config = dict(
    train_examples=39062,
    targets=['first syllable'],
    norm='layernorm',
    norm_position='pre',
    activation='squared_relu',
    experts_per_token=2,
    subsampling=2,
    pooling='attention',
    loss='cross_entropy',
    beta1=0.9,
    beta2=0.99,
    batch_size=128,
    decay_fraction=0.3,
    weight_decay=0.2,
)
Rows from block 11 of a small sound classifier, named by matrix and row number. Rows with one number within an expert belong to one neuron, the router's apart. Each number is 128 + 24 x the weight over its row's rms, rounded and kept within 0 to 255. All counts start at 0.
After each expert's rows are labels from the 100 clips, of 14976, where the router gives the expert most weight on average: "top examples" is what is common among them. Only what is clearly more common there than usual is listed. The data: songs of 200 made-up bird species, synthesised, often over outdoor noise. In brackets: how many of the 100.
# router: router (model.blocks.11.mlp.router.weight, 32x160), inputs 0-159
# up: expert up (model.blocks.11.mlp.up, 32x80x160), inputs 0-159
# down: expert down (model.blocks.11.mlp.down, 32x160x80, transposed), outputs 0-159

# expert 22
router.22 [118 147  97  95  89 127 157 158 126 162 164 115 142 143 131 122 157 107 137 125 120  74 130 103 115 128 121 123 104  98 131 170 106 150 145 126 139 112  96 124 114 122  79 162  98 128 151 171 150 117 133 131  95 169  97 127 162  95 135 126 148 170  85 118 115 105 134 131 139 140 161 133 131 144 140  91 159 122 120 112 111 128 154 141  92  84 112 108 102 130  97 172 162 110 133 101 135 121 197 151 164  97  87 132 151 158 116 115 135 141  97 167 122 146 141 156 147 102 163 116 124  91 139 107 133 124 148 144 149 127 171  70 137 159 148 132 135 106  89 136  92 138 135 147 109 108  92  85 118 152 150 148 109 148 127 124 152 138 121 129]
up.3 [143 139 141 118 131 119 155 101 136 157 139 108 129 132  72 112 169 102 131 121 157 129 118  95 149  99 134 104 137 147  70 155 134  69 137 109 103 137 121 124 144 120 111 173 172 150 146 153 113 123 117  98 136 128  94 148 123  99 146 133 132 149 108 146 116 115 144 149 116 150 210 122 144 139 126 117 166 146 125 121 124 119 132 139  94 109 149 106 126 121 125 153 121  99 149 150  80  92 150 149 110 125 126 128 111 160 114  67 118 144 133 126  97 114 114 146 131 156 146 137 167 174 130 116 128 117 161 147 179 122 122 100 135 149 107 145 139 114 100 107 154 119 139 150  94 163  86 137  61 108 124 136 106 161 129  98 135  86 106 173]
down.3 [133 139 123 107 147 137 116 138 133 132 181 154 174 129 152 142 169 126 122 113 120 105 122 145 122 147 108 123 112 139  76 134 115 153 115 142 138 117 131  91  92 127 120 158 114 127 137 130 150 140 131 112 124 131 141  62 115 123 172 148 121 115  98 176  84  58 119 125 116 111 134 139 126 112 163 127 167 143 152  65 128 133 130 115  51 145 108 123 100 113 120 113 103 120 133 100 149 122 152 109 127  95 136 125 117 171  68 128 129 164 136 152 115 145  97 136 144 147  96 137 110 123 126  88 132 122 196 167 157 122 160  79 184 115 145 130 133 125 124 102 138 159 104 133  90 127 128 134 145  98 137 139 132 128 148 117 149 122 133 128]
up.4 [142 129 135 113  90 146 124 118 134 151 107 137 113 115 167 113 141 161 152 127 158  98 119  97 168 143 129  99 108 116 118 111  84 101 113 142 142 131 125 135 155 122  77  82 108 150 150 142 163 129 147 150 139 150 140 140 118 157 111  89 116 120 108 119 123 114 111 143 138 123  91 150 164 126 131 112  73 151 150 105 155 122 186 124 104 117 124 149 121 139 102 126 151 149 136  99 116 120 131 159 145 127 139 111 102  98 105  68 100 126 142 131 165 143 170  64 148  95 120 112 170 143 141 162 133 146 117 135 112 125 141 134 143 118  88 137 125 157  97 162 136 153 129 165  79 140  99 144 116 155 105 166 121 141  92 106 127 181  64 122]
down.4 [112 166 132 126 100 125 134 148 148 133 135 111 116 110 150 160 135 127  89 128 125 102 126 110 111 166 102 105 127 141 107 117  94 122  80 136 101 139  80 161 118 108  54 136 104 130 147 120 121 110 127 107 121 112 162 160 145 140  91 144 157 141  51 105 140  89 129  96 172 138 109 119 138 148 148 164 124 131 137  62 112 117 129 117  89 163 131 145 141 147 125 153 154 189 112 133 128 142 142 110 137 157 129 146  94 134 107 124  98 168 131 179 130 121 132 135 160 111 136 122 114 133 139 149 127 138 103 124  98 134 130 117 168 129 127 116 144 137 118 164 149  85 172 127 122  91 140 119 122 187 142 118 110 139 115  73 149 126 112 159]
top examples: buzz (96); first syllable: buzz (96); reverberation (82); text has "reverberant" (82)

# expert 17
router.17 [ 90 113 124 131 140 117 107 108  89 111 131 132 116 112 135 147 147 150 163 145 150 136 143 167 159  88 131 163 141 129 148 142 143 108 113 105 133 145 141 107 131 107  78 102 152 115 163 106 114 107 137 104 120 118 152 143 101  99 167  87 117 114 153 162 143 121 162 129 117 158 101  92 118 115 108 157  90 177  90 116  99 160 150 149 119 124 143 140 174 168 143 115 139  88 147 156  82 142 100 111 132 134 138  92 100 163 106 111 130  91 116 107 129 107 109 158 109 152  93 135 135 132  95 161 132 130 112 123 111 128 100 165  89 148 164 108 117 140  84 167 124 159 106 124 115 176 141 143  96 137 132 140  80 137 128 124 155  96 116 180]
up.5 [111  92 140 118 147 154 111 116  76 109 129 148  97  98 150 153 144 116 161 149 141 163 134 163 160 104 133 166 128 118 161 115 138 103 119 107 165 150 142 104  91 129 104 105 154 101 133 112 103 113 157 139 118 147 146 137  81 127 141 106  86  94 172 149 136 111 173 108 123 145  72  95 108 100 113 175  99 151 122 122 121 167 156 138 119 122 157 102 149 143 131  86 138  93 144 155  87 164  87 100 145 122 125 106 120 118 115 135 135 105 141 107 145 119 111 146 102 179 102 128 134 138 101 164 131 140 103 125 118 139 121 162 108 124 170 102  90 144 112 165 125 163 105 117 137 159 152 132  98 139 107 124  86 131 146 132 142  90 119 165]
down.5 [124 144 131 159 130 114 146  88 153 179 159 105 141 117  95  99 142 145 139  88 137 122  85 122 127 102 145  97 142 100 116 134 115 152 157 134 162 130 155  89 132 149  98 141 118 163 162 108 138 131  94 118 131 106  97 108 104 108 145  73 125 132 136 153 103 135 109 163  97 140 113 148 121 140 119  96 103 176 146 181 105 108 157 119 107 127 147 141 163 124 109 133 144 159 127 111 148  93 141 135  92  87 121 161 124 108  92 139 115  99 133  92 124 136 153 132 148 136 150 143 129  93 134 146 120  97 135  89 143 130 122 180  64 120  94 108 125 184 100 140 102 134  88 160  76 108 127 137 129 134 149 119  93 131 122  84 114 134 139 124]
up.6 [ 83  98 126 122 147 120 100 109  98 101 108 130 120 105 134 157 142 135 128 141 163 153 149 173 142  98 122 149 144 141 169 121 138 119 110 114 123 125 134 117 162 123 105  93 180 111 143 104  95 152 133 107 112 101 129 137  83 108 155 102 119 107 169 150 158 147 160 125 122 151 101  93 136  97 109 176  99 158  79 108 102 155 123 135 142 113 152 139 158 145 157 110 129  99 153 156  66 136  84  96 129 138 124 102 111 154 109 109 141 106 130 120 115 119 109 144  99 144 118 136 144 140  93 162 141 122 107 128  99 119  95 162 100 154 171  91 139 152 105 169 145 147 111 132 126 189 140 125  98 128 130 147  84 136 117 122 169 122 122 167]
down.6 [129 139 108 145 140 137 152 104 132 164 129 104 127  91  92  91 120 143 156 111 127 110  87 136  94  93 136  89 137 123 135 111 102 136 144 126 166 121 186 118 126 159 120 115  90 151 159 148 149 130 134 110 127 141 109 125 106 110 150  78 123 145 165 148  85 145 109 154 112 155 124 163 115 136 135 106 103 173 161 182 121 107 162 128 155 113 143 146 171 145 110 124 125 119 140  99 160  76 160 117 132  83 123 148 125  98 100 133 154  82 130  87 118 144 149 133 124  97 115 115 104 105 129 132 139 118 122 107 144 158 139 178  78 127  88 110 100 168 103 132  95 138  78 161  68 122 123 128 131 127 131  98 110 116 117 114 136 116 136 137]
top examples: upsweep (100); first syllable: upsweep (100); reverberation (80); text has "reverberant" (80)

# expert 2
router.2 [126 131 145  98 115 109 169 140 140  96 105 131 140 149 114 154 118 120 117 121 129 132 152 149 107 100 139 170 151 147 106 151 133 139 122  88 113  80 160  89 148  88 106 103 159 112 103 174  86 134 108 128 152 102  92 150 125 121 131 155  85 140 142 147 146 110 133  94 115 158 123 111 120 174 114 153 140 133  93 107 123 109 112 149  94 150 130 131 115 182 140 163 107 111  75 158 104  92 122 187  91 140 127 135 137 156 145 106 133  94 113 112 168 112 139 154 117 109 158 154 177  93 145 150 141 143 156 139 104  95 110 133  86 109 101 139 126 117 127 108 129 106 139 113 131 131 129  98 113 107 167 177 153 118 134 112 109 102 163 161]
up.9 [135 128  98 131 157 107 123 144 153 135 135 121 118 104 112 118 132  95  98 116  98 129  92 126 117 186 123  94  85 129 102 117 155  90 139 156 150 127  81 127 136 169 160 145  98 118 122 132 161 152 104 104 124 157 158  82 139 188 121 139 141 173 107  93 128 110 111  94 170  74 159 136 120 158 147 129 168  97 159 135 153 137 118  90 123 104 136 121 117 123 130 111 138 169 128  71 139 141 151 146 147 119 154 131 154 119  99 144 144 142 163 138  99 161 142 103 151 158 132 108  85 156 146 142  99  82 120 126 139 142 149 117 155 132 137 141 137 169 110 138 125 109 115 140 190 105 125 152 134 137 110 115 108 141 145 130 133  86 139  92]
down.9 [143 140 136 100 116 147 110 151 165 102 145 139 126 115 137 125 138 132 106 120 150 115 142 144 137  79 110 122 124 141 148 111 109 159 105 136 139 178 130 154 113 123 114 133 150 148 140 126  79 145 162 117 107 137 155  69 142  56 152 130 168 154 138 136 105 139 160 134 118 156 159 159 174  99 152 123 127 125 124  94 118 160 117 147 105  92 150 115 118 129 118 100 122 121 155 115 146  98 127  90 124 135 143 149 160 124 121 148 168 140  97 163 106 110  92 124 102 103 150 118 124 101  95 128 176 140 163 115 122 174 164  91 140 108 142 121 175 132 104 111 170 120 151 110  99 107 134 125 106 116 108  98 175 146 140 112 178 129  88  80]
up.14 [ 97  90 154 126 117 103 123 118 122 133 134 149 156 156 156 134 159 106 137 133  67 137 137 101  94 118 155 130 161 140 117 132 148 112 152 117 141 113 138 114 102 131 142 152 136 106 116 111 145 122 113 115 146 128 114 128 163 119 135 143 108 119 166 154 139 130 158 126  88 144  86 115  99 100 113 111  77 117 132 158 127 151 130 146  99 156 106  70 109 121  42 131 133 125 125 157 124 130 109 129 101 141 112 113 162 134 145 114 115 145 136 120 165  65  83 144 105 141 155 142 136 135 141 124  87 159 143  81  98 102 128 170 114 127 131  92  85 102 171 116  98 136 138 104  92 157  90 103 124 118 130 144 138 120 176 138 121 117 183 135]
down.14 [ 99  94 172  97 108 102  79 110 154 109 153 115 109 137 131 142 151 109  97 102 139 157  98 150 139 154 119  92 122 124 138 103 139 156 100 152 121 163  89  99 149 147 160 136 132 117  90 106 113 161 139 130 114 128 147  65 123 135 104 163 152 161 151 150 135 132 157  83 125 120 126 101 103 122  87 144 108 103 164 139  98 145 150 132 118 141 131  84  92 122 143  77 123 122 110  98 171 139 122 112 105 137 125 130 144 114 136 166 139 133 137 149 150 136  99 112  82 174 131 135 138 139 156 160 152 136 135 148 118 109 155 169 144  68 139 150 130 147 160 149 130  91 137 128 164 131 110 143 153 128 102  99 132 156 130 147 160 119 145  76]
top examples: dip (99); first syllable: dip (99)

# expert 8
router.8 [105 144  97  90  95 115 144 149 131 161 167 121 145 154 132 125 152 111 134 132 114  70 141 105 115 123 119 130 111  94 125 163 110 157 140 127 135 108  86 114 121 125  76 160  99 124 142 169 149 116 139 129  93 168  95 129 172  90 142 137 150 168  91 129 125 105 140 123 142 147 162 125 124 145 135  95 166 123 118 108 108 141 157 143  91  79 112 110  98 131 106 170 169 107 129 109 133 128 194 141 157 106  88 145 146 166 114 124 137 137 101 172 119 143 134 158 145 101 163 118 124  83 139 106 129 121 154 135 149 122 172  78 129 162 148 135 136 104  91 137  98 136 135 139 108 107  91  87 114 137 161 143 113 137 126 120 149 143 124 130]
up.1 [145 162 146 138 142 115 138  91 122 143 123 135 136 127  63  89 109 137 114 123 132 140 117  69 143 126 109 137 162 164  88 141 131 116 138  86  75 133 120 124 176 107 139 156 145 141  97 112 117 129 112 134 155 123  70 166 147 110  69 159 135 176 125 131 140 121 138 116 135 131 182 129 127 149 112 142 172  88 104 114 108 113 148 141 132 109 159 128 121 127 111 172 154 106 140 159 103  99 106  86 119 132 111 159  72 158 161 102 134 129 104 131 113 131 135 136 127 162 140  90 146 118 134 135 141 109 134 105 168 131 115 106 117 145  94 145 123 112 125 130 152  91 163 114 151 174 126 170 104  99 131 110  94 114 116 113 130 107 101 156]
down.1 [151 148  98 119 160 121 133 134 120 182 139 131 118 135 134 140 175 121 145 135 136 112 113 122 123 164 114  95 124 138  91  76 138 144 104 130 114 120 132 114  85 135 117  99 113 146 151 111 151 107 112 129 140 113 138 111 122 170 169 134 116  97 105 162 104 118  71 123 179 110 119  93 126 111 134 157  89 146 171  97 176 108 132 102  84 144  87 165 126 143 149 102 113 155 132 112 153 135 126 156 116  91 147 123 129  99  64 137 120 142 138 124 162 147 121 136  92 140  89 130 121 138 132 176  94 115 152 161 142 130 104 141 149 139 136 156 119 134  92 153 142 185  87 136 150 110 155 131 148  97 144 155 147  94 138 128  84 105 124 144]
up.2 [134 155 151 112 127  99 131 104 143 113 134 134 123 129  81 116 151 129 122 131 133 132 104  83 136  87 130 126 126 155  74 143 134  69 121  72  87 128 119 130 165 119  97 155 155 119 140 137 126 103 143 122 145 110 112 174 131 121 153 142 137 156  95 158 116 122 146 119 110 153 202 121 126 120 150 109 158 143 129  88 114 132 153 154  95 125 154 124 110 141 124 167 135  81 154 142 103  99 113 130 124 141 107 133 117 170 122 100 134 159 120 140  93 109 110 130 123 141 147 115 135 133 128 107 122 130 174 137 190 104 122 113 154 152  87 160 119 108 100  89 197 126 147 139 104 156  96 144  86  99 129 120 133 138 117 109 143  94 139 176]
down.2 [123 146  87  95 141 118 147 128 121 188 139 144 141 125 121 123 162 117 124 116 118 132 106 120 114 148 121 123 104 137  89 100 120 165 140 138 126 123 126  98 111 154 148 166 126 135 140 127 142 135 115 115 130 138 138  87 118 123 189 138 107 112 129 158  97 107 113 155 111 124 139 136 107 124 178 127 146 129 166  85 120 138 103 103  39 116 111 139  92  88 133 134 132 125 145 106 127 149 132 128 142  89 163 142 132 134  85 117 120 162 144 133 120 156 107 139  99 137  87 132 130 129 127 125 118 116 186 156 174 131 162  50 191  98 135 137 138 130 111 116 134 170  71 134 103 116 124 146 135  89 136 137 110 156 134 113 150 111 102 146]
top examples: buzz (97); first syllable: buzz (96); reverberation (83); text has "room" (83)

# expert 16
router.16 [106 148  96  90  93 115 147 148 130 160 167 119 144 154 132 122 150 110 135 134 115  69 141 106 111 123 117 128 114  95 126 165 111 156 141 129 134 109  85 115 120 124  74 161  98 125 140 169 148 117 141 127  94 167  97 128 172  93 142 135 149 169  91 129 126 107 138 124 139 146 163 126 125 144 134  95 162 124 116 111 110 140 157 143  92  79 109 111  99 132 104 172 169 107 130 107 132 125 195 142 162 106  90 144 147 168 116 122 131 137 101 173 118 143 133 157 146 101 163 115 126  86 141 105 131 123 152 134 152 122 173  81 127 163 147 136 139 105  92 140  94 136 134 140 109 107  92  88 116 141 157 144 111 136 122 121 150 142 126 128]
up.0 [127 126 124 150 146 145 125 145  82 108 130 147 151 134 138 115 139 168 166 116 126 124 147 114 113  95 101 172 142 123 145 105 116 140 107  94 153 122 108  94  89 130 121 114 165 133 144 160 155 140 130 156  99 154 136  88 162  85 170 116 135 117 133 162 132 131 112  96 100 114  94 122 141 129 140 140 156 121 130 103 135 139 113  92 131 127 102 135 143 107 145 103 118 144 127 146 170 139 140  77 153  89 153 119 164  84 113 134 134 131 117 133 142 141 107 134  85 178 173 195 116  92 117 117 150 156 138 114 118 131 182 132 109 125 144  89  95 115 120 107  86 174 116  93 157 140 127 117 162 122 131 118 129 152 171 141 130 177 143  75]
down.0 [112 117 157 152 166  89 119 194  98 154 125 144 124 139 148 161 112 170 141 160 128 136 130 107 118 117 123 122 153 148 132  89 114 148 152 165 170 121 140 148 167  99 121 123 114 127 137 127 130 141 155 149 114 140 138 135 152 162  77 138 126 100 139 137 116 187  98 168 100  97 119 106 144 184  91 126  92 201 125 134 112 117  98  82 156 107 145 103 180 175 132 128 121 164  95 154 112 130 144 135  96 127 112 121 167 152 163 103 108 147 106 129 158 135 123 150 143 122 140 119  87 125 110 120 136 100 125 112  92 102 114 137 108  91 103 131 137 133 135 141 108 135 158 114 130 163 133 136 132 151 109 136  91 125 165 108 101 124 126 122]
up.1 [120 148 162 104 158 128 106  74 143 162 128 110 135 125  87  89 159 148 123 122 154 171 119 103 141 136 120 136 137 141 115 150 119 126 109  51  88 144 125 128 158 114 112 168 173 120 122  99 136 136 108 130 125  91  63 153 112 127 130 151 137 152 110 140 119 104 127 117 129 117 185 128 136 126 124 138 185  89 134 118 117 101 170 117 108 109 136 155 132 124 110 140 128  95 118 150  99  91 103  87 118 126 109 136  92 136 127 102 128 134 122 137  95 134 136 112 134 175 129  90 172 152 119 152 117 110 144 141 182 112 128 128 167 136  86 142 126 133 116 156 180 125 127 141 130 180 122 170 143 106 149 131 105 131 113  97 133 105 110 159]
down.1 [132 138  98 110 151 141 127 131 125 183 175 135 156 132 123 127 170 128 123 130 136  89 102 131 127 184 103  80 115 143  64  97 130 136 119 151 138 119 117 100  95 148 113 138 107 147 139 151 127 126 112 100 118 115 159  97 137 154 168 145 122 112  72 180  99  99  92 129 157 127 131 110 126 113  98 139 139 141 170 110 154 107 130 118  95 125  86 152 131 105 150 101  91 153 137 114 147 117 168 142 131  94 156 131  96 106  80 124 138 157 130 167 132 157 100 128 135 144 105 158 118 128 139 117 120 107 176 165 136 132 168 106 170 147 152 141 143 125 124 156 136 157  72 126 113  91 157 124 114 104 117 149 108 106 133 110 139 100 118 139]
top examples: buzz (99); first syllable: buzz (98); reverberation (82); text has "room" (82)

# expert 15
router.15 [163 124 149 163 104  85  98  96 131 138 101  89 181 162 141 167 111 116 140 127 159 107 124  93 170 157  98 106 112 141 161 110 126 174 116 108 106 137  82 131 120 108 125 112  78 151 136  92 149 113 125 142 119 123  79 122 111  98 147 123 108  90 152  96 128 168 100 174 124 121 156 140 127 149 135 140 122 109 116 147 132 140 130 131 162 118 117 156 117 130 119 126 164 133 152 130 167  88 104 153 141 121 111 142 101 107 118  83 159 128 124 130 171 110 114 171 115 167 149 147  98 103 103 150 164 133 106 169 147 155 126  93 157 112 112 151 120 105 121 105 145 123 149 138 150  94 168 110 107 126 177 110 152 138 116 112 119 132  93 123]
up.6 [105 134  69  78 139 155 156 170 154 119 124 127 119 120 147  92 176 128 119 133  94 169 124 104 114 160 133 136 108 133  72 105 132 129 130 200 157 124 115 133 105 134 163 118 116 125 109 141 137 115 127 152 147 150 116 115 136 125 102 154 172 127 143 103 156 102 140 129 166  68 112 103 131 109 123 109 104 102 158  99 133 126 144  91 126  78  76 186 105 137 115 107 140 160  92 140 124 163  97 128 146 128 123 118 152 139 117 143 132 131 142 134  99 150 165  82 114 115 132 114 148 155 148 146  73 111 115 122 107 126 113 160 123 124 129 119 124 160 134 184 146 146 127 154 132 163 132 117 170 136 119 112 123 150 142 145 100 144 133 106]
down.6 [127 116 148  92 111 124 138 148  67  77  93 132 113 124 122 119 107 140 130 139 154 135 124 165 122  81 112 148 151 123 117 150 142 135 107 122 140  80 134 122 127 138  97 105 141  97 157 159 127 147 109 120 161 126 116 144 157  96 154 147 120 128  91 161 160  79 103 118 146 143 106  79 154 135 131 147 144 158 123  93 165 126 144 161 105 147 105 160 183 143 139 162 110 108  98 135 117 145 166 107 146 144 150 129 128 203  93 128 123  70 117 127 156 142 150 140 132  90 154 139 141 126 140 134 140 139 111 148  72 124 119 122  69 143 144  97 126  82  94 145 124 109 126 135 104 119 133  96 100 123 150 128 123 111 133 138 105 151 154 149]
up.9 [140 165 115 172 126 148 130 125 147 155 136 133 114 134 106  75 130 143 137 129  95 160 151  81  77 148 139 160 127 143  75 164 141  85 146 180 108 128 143 139 114 121 160 173 134 158 136 121  90 135 101 103 125 143 125 123 154 177  57 137 137 153 121 107 157 107 103 121 128 129 122 128 129 116 125  63 154 121 111 125 143  41 121 121 105 164 124 145 126 117 121 144 115 144 137 142 118 111 138 144 137 128 151 136 109 143 124 180  87 133 114 125 114 123 172 107 152  91 148 111 142 124  90 109  77 117 121 124 111 123 123 114 106 171 142 135 178 139 136 130 121 113 130 137 135 143 140 119 130 132 143 140 103  87 156 134 115 105  97 115]
down.9 [151 146 121 124 117 161 139  55 106 128 107 121 104 120 131 108 124  93 136 128 127 130 109 127 123 146 147 143 127 136 111 162 100 127 138 119 122 129 132 130 119 153 187 103 119 135 108 141 150  73 117 167 122 151 121 126  83 123 150 105 116 101 156 102 124  71 127  99 194 110 115 157 120 146 167 109 130  84 137 157 130 128 153 127 127 150 100 166  90 106 130  89 141 106 136 129 166 113  99 148 138 110 120 131 153  27 130 146 140  92 151 119 171 125 185 130 141 145 121 107 135 133 142 168 125 128  77 138 150 143 108 132 168 144 107 137  97 112 124 120 154 123 114 163 107 140 143 128 129 124 116 133 162 119 138 168 126 112 130 131]
top examples: high song (99); first syllable: steady whistle (55); first syllable: arch (41)

# expert 13
router.13 [156 177 123  87 158 134 120 158 119 150 163 142 149 142  96 124 167 140  89 143 164  83  91 111 122 113  92  88 150 127  95  93 160  89 151 146 153 124 140 145 106 115  88 146 131 113 167 167 162 104 102 112 140  97 144 155 155  97 104 104 106 166  92 157 103 137 109 147 136 153 139 166 126 126 115 152 110 132 135 133 140  90 147 121 143 109 148 114 152 123 139 174  92 146 147 120  97 108 158 151 147 132 123 130 101 133 159  98 156 157 111 186 138 155 100 169 129 104  98 134 112 156 137  99 110  99 131 110 127 151 114 112 131 117  94 170 131 122 115 128 108 122 127 128 121 112 152 142  96 138 101 128 109  90  84 129 124 141 107 160]
up.2 [126 143 125 138 121  96 194 116 120 152 115 180 128 108 127 110 103 141 116 116 111 118 107 133 164 143 122 127 157 108 114 146 140 101 143  90 133 116 117 136 155 147 168 106 159  98 126 124 144  56 133 149 120 109 125 147  76 201 151 119 147 135 130 123 135 117  96 113 145 119  96 137 145 105 148 125 143  99 129 153 120 105 176 127 132 135 111 162  99 121 115 105 117 143  67 167  92 121 108 164 106 133  98 113 123  90 131 124 153 141 169 123 145 113 153 128 151 197 113 145 131 174 126 127  66 116 113 102 123 106 112 120 157 164 141 126  94 137 145 117 160 139 114 151 137  83 122 141 110 141 140  98 125 150 134 145 121  98 155 138]
down.2 [108 108 162 129 198 128 110  92 127 122 134 135 147 135 129 132 136 150 119 134 135 121 132 116 134 106  97 143 116 119 136 121 114 135 176 144 165 131 162  97 142 124  98 124 120 132 122 123 116 150 117 168 132 126 132 116  98 112  79  96 114 114  96 132 136 110 135 133 162 120 133 156 116 150  92 107 123 104 132 142 103 133 148 118 141 145 149 131 177 101 112 131 152 157 139 118 149 130 110 135 146 116 139 132 152   0 206 135 101 114  99 127 150 156 139 134 171 143 147 138 137 114 136  90 148 130 196 113 148 119 147  85 127 114 130 106 129 133  70  81  97 123 131  87 130 139 130 159 131 111 139 127 119 131 119 113 133 147 132 127]
up.4 [114 126 185 139 128 115 100 101  91  88 111  80 126 131 108 159 102 101 141 148 155 176 139 166  81 107 116 148 127 154 130 150 145 101 123 128 126 113 133 157  95 144 153 113  93 105 110  77 161 113 126 142 122 121 129 129 118 153 109 125 162 173 131 118 103 140 146  93 144 138 112 124 126 138 143 103 176 123 134  94 125 114 150 143 132 149 122 107 114 134 138 129 135  76 126 115 187 102  99  71 139 129 113 137 117 120 141 127 121 117 122 114 135 121 129 124 123 208 130  73  95 117 101 147 127 125 114 133 139 128 128 139 156 159 100 136 134 139 105 134 134 125 123 147  82 148 140 110 182 120 152 172 122 157 131 150 143  81 188 121]
down.4 [140 143 122 127  71 135 131 120 128 134 105 135  91 106 119 130 122 100 145 115 131 127 114 133 136 130 128 149 131 141 154 100 144 128  50 132  79 113 103 148 141 135  96 116 154 126 149 128 129 128 115 125 122 127 135 175 100 114 148 148 121 132 115  92 130  80 136 111 148 129 139 177 126 150 220 155 144 132 131  48 106 106 133 144  61 158 130 103  78 155 114 119 155 119 147 129 157 120 131 139 139 114 127 134 130 119  99 106 141 175 139 149 138  76 130 135 136 116 180 101 120 111 116 148 135 122  72 141 131 115 151 112 187 132 137 126 127 140 125 158 140 129 150 145 130 108 133 109 136 170 135 133 124 148 122 113 176 129 112 160]
top examples: harsh note (99); first syllable: harsh note (99); pitch: middle (77)

# expert 12
router.12 [ 99 108 145 155 113 108 112 153 133 151 147 126 134 139  98 120 146 114 107  83 126 152 133 129 146 138 151 132 102 112 105 109 119 123 126 167 101 112 110  88 150 147 161 175 137 157 129 151 111 160 118  82 149 152 157 125 155  84 105 170 126 148 146 121 124 154 146 118 107 153 129 107 167 155  93 117 130 113 108 112 109 110  72 110 113 137 130 103 122  97 121 118 160 161 155 138  91 148 161 125 129 156 152 171 132 145 138 124 111 166 105 144 105 129 113 134 134 150 160 182 154 137 139 120 115 113 124  88  89 136 147 154 107 125 146  75 151 148 157 155 107  90 154  97 105 143  80  97  79 133 118 131  97 163 171 113 131 141  86 141]
up.1 [123 140 162 185 109  88  85 157 152 105 136 132  96  99  95  99 117 140 109 119 153 121 129 138 145  83 114 158 125 129 103 109 117 102 122 159  77 124 133 152 175 152 142 139 119 147 106 150  97 132 135 109 135  95 168 135 137 111  71 109 126 116 117 124 132 164 115 116 149 170 154 144 151 184 149 136 114 161  83  77  97 115  87 130 139 135 152 124 109 145 140 154 156 168 162 107 102  99 136 120 154 134 118 180 100 155 158 136 147 148  94 114 116 127 136 122 141 148 154 159 111 114 104  99 102 110 143  98 122 161 116 137 120 139 163 102 144 164  87 123 135  83 159 134 107 127  91 138  95 119 134 117 116 138 140 117 147 130 111 138]
down.1 [131  96 116 103 113 113 113 150 125 123 123 114  88  89 124 135  96  90  91  92 156 131 118 136 129 136 126 112 134 127 136 154 126 134 154 152 138 107  97 161 123 135 158 143 154  92  85 161 135 131 137 149 100 103 117  83 113 114  78 126 139 157 154 103 143 149 120 117 128 118  95 144 139  65 122 104 113  93 124 203 153 119 154 130 141 114 161 122  96  94 131 125 116 119 154 129 121 146 130 132 138 148  87  98 130 135 152 131 185 153 142 159 101 138 126 116 132 103 145 157  97 107 129  97 154 135  86 137 148 133 145 135 167  92 141 126 133 121 184 144 122  99 118 150 131  80 128 104 119 199 115 136 102 156  92 150 138 134 161  96]
up.11 [110 153 147 126 131 100  88 118 179  89 141 140 136 125 145 134 141 129  79 146  85 146 126 156 181 121  90 106 107  90 184 110 159 145 134 111 139 151 137 106 161  77 124 132 134 113 144  91 110 156 128 109 126 131 129 106  98 144 118 123 136 116 119 133 160 124 139 130 130 114 186 114 112 101 132 148 130 173 116 154 130 184 158 129 148 101 145  96 134 134 156 149 154 142 156 104 145 145  98 119 113 149 128 126 147 142 131 170 157 144 113 140 109 103 118  80 150 111 130  90 132 125 102 124  92 165 144 126 149 131 110 152 140  94 129 178 137 138 141  98 158 110 138 125 192 113 162 168 132 115 110  96 136  96  97 118 118 134 109  83]
down.11 [131 141 127 107 127  85 119  96 145  95 151 134 116 100 106 137 120 114 105 121 125 159 151 141 139 133 121 138 188 114 148 168 153 155 153  93 173 156 110 111 104 121 157 151 112 109 101  73 116 110 134 158 116 115 156  73  95 121 123 162 198 137 141 120 128 116 152 128 102 112 121 119  84 131  93  80 125 100 106 166 100 188 177 112 113 104 148 135 127 152 130 146 110 115 106 124 151 121  79 132  76 137 116 158 149 108 141 135 165 146 140 124 152 133  94 127 102 153 102 134 144 127 124 146 139 154 138 135 158 172 124 135 128  99 110 188 129 124 118 147 152 133 157 143 121 109 133 130 131 132 167 105 164 142 127 150 112 106 140 123]
top examples: arch (100); first syllable: arch (100); dip (52); harsh note (52)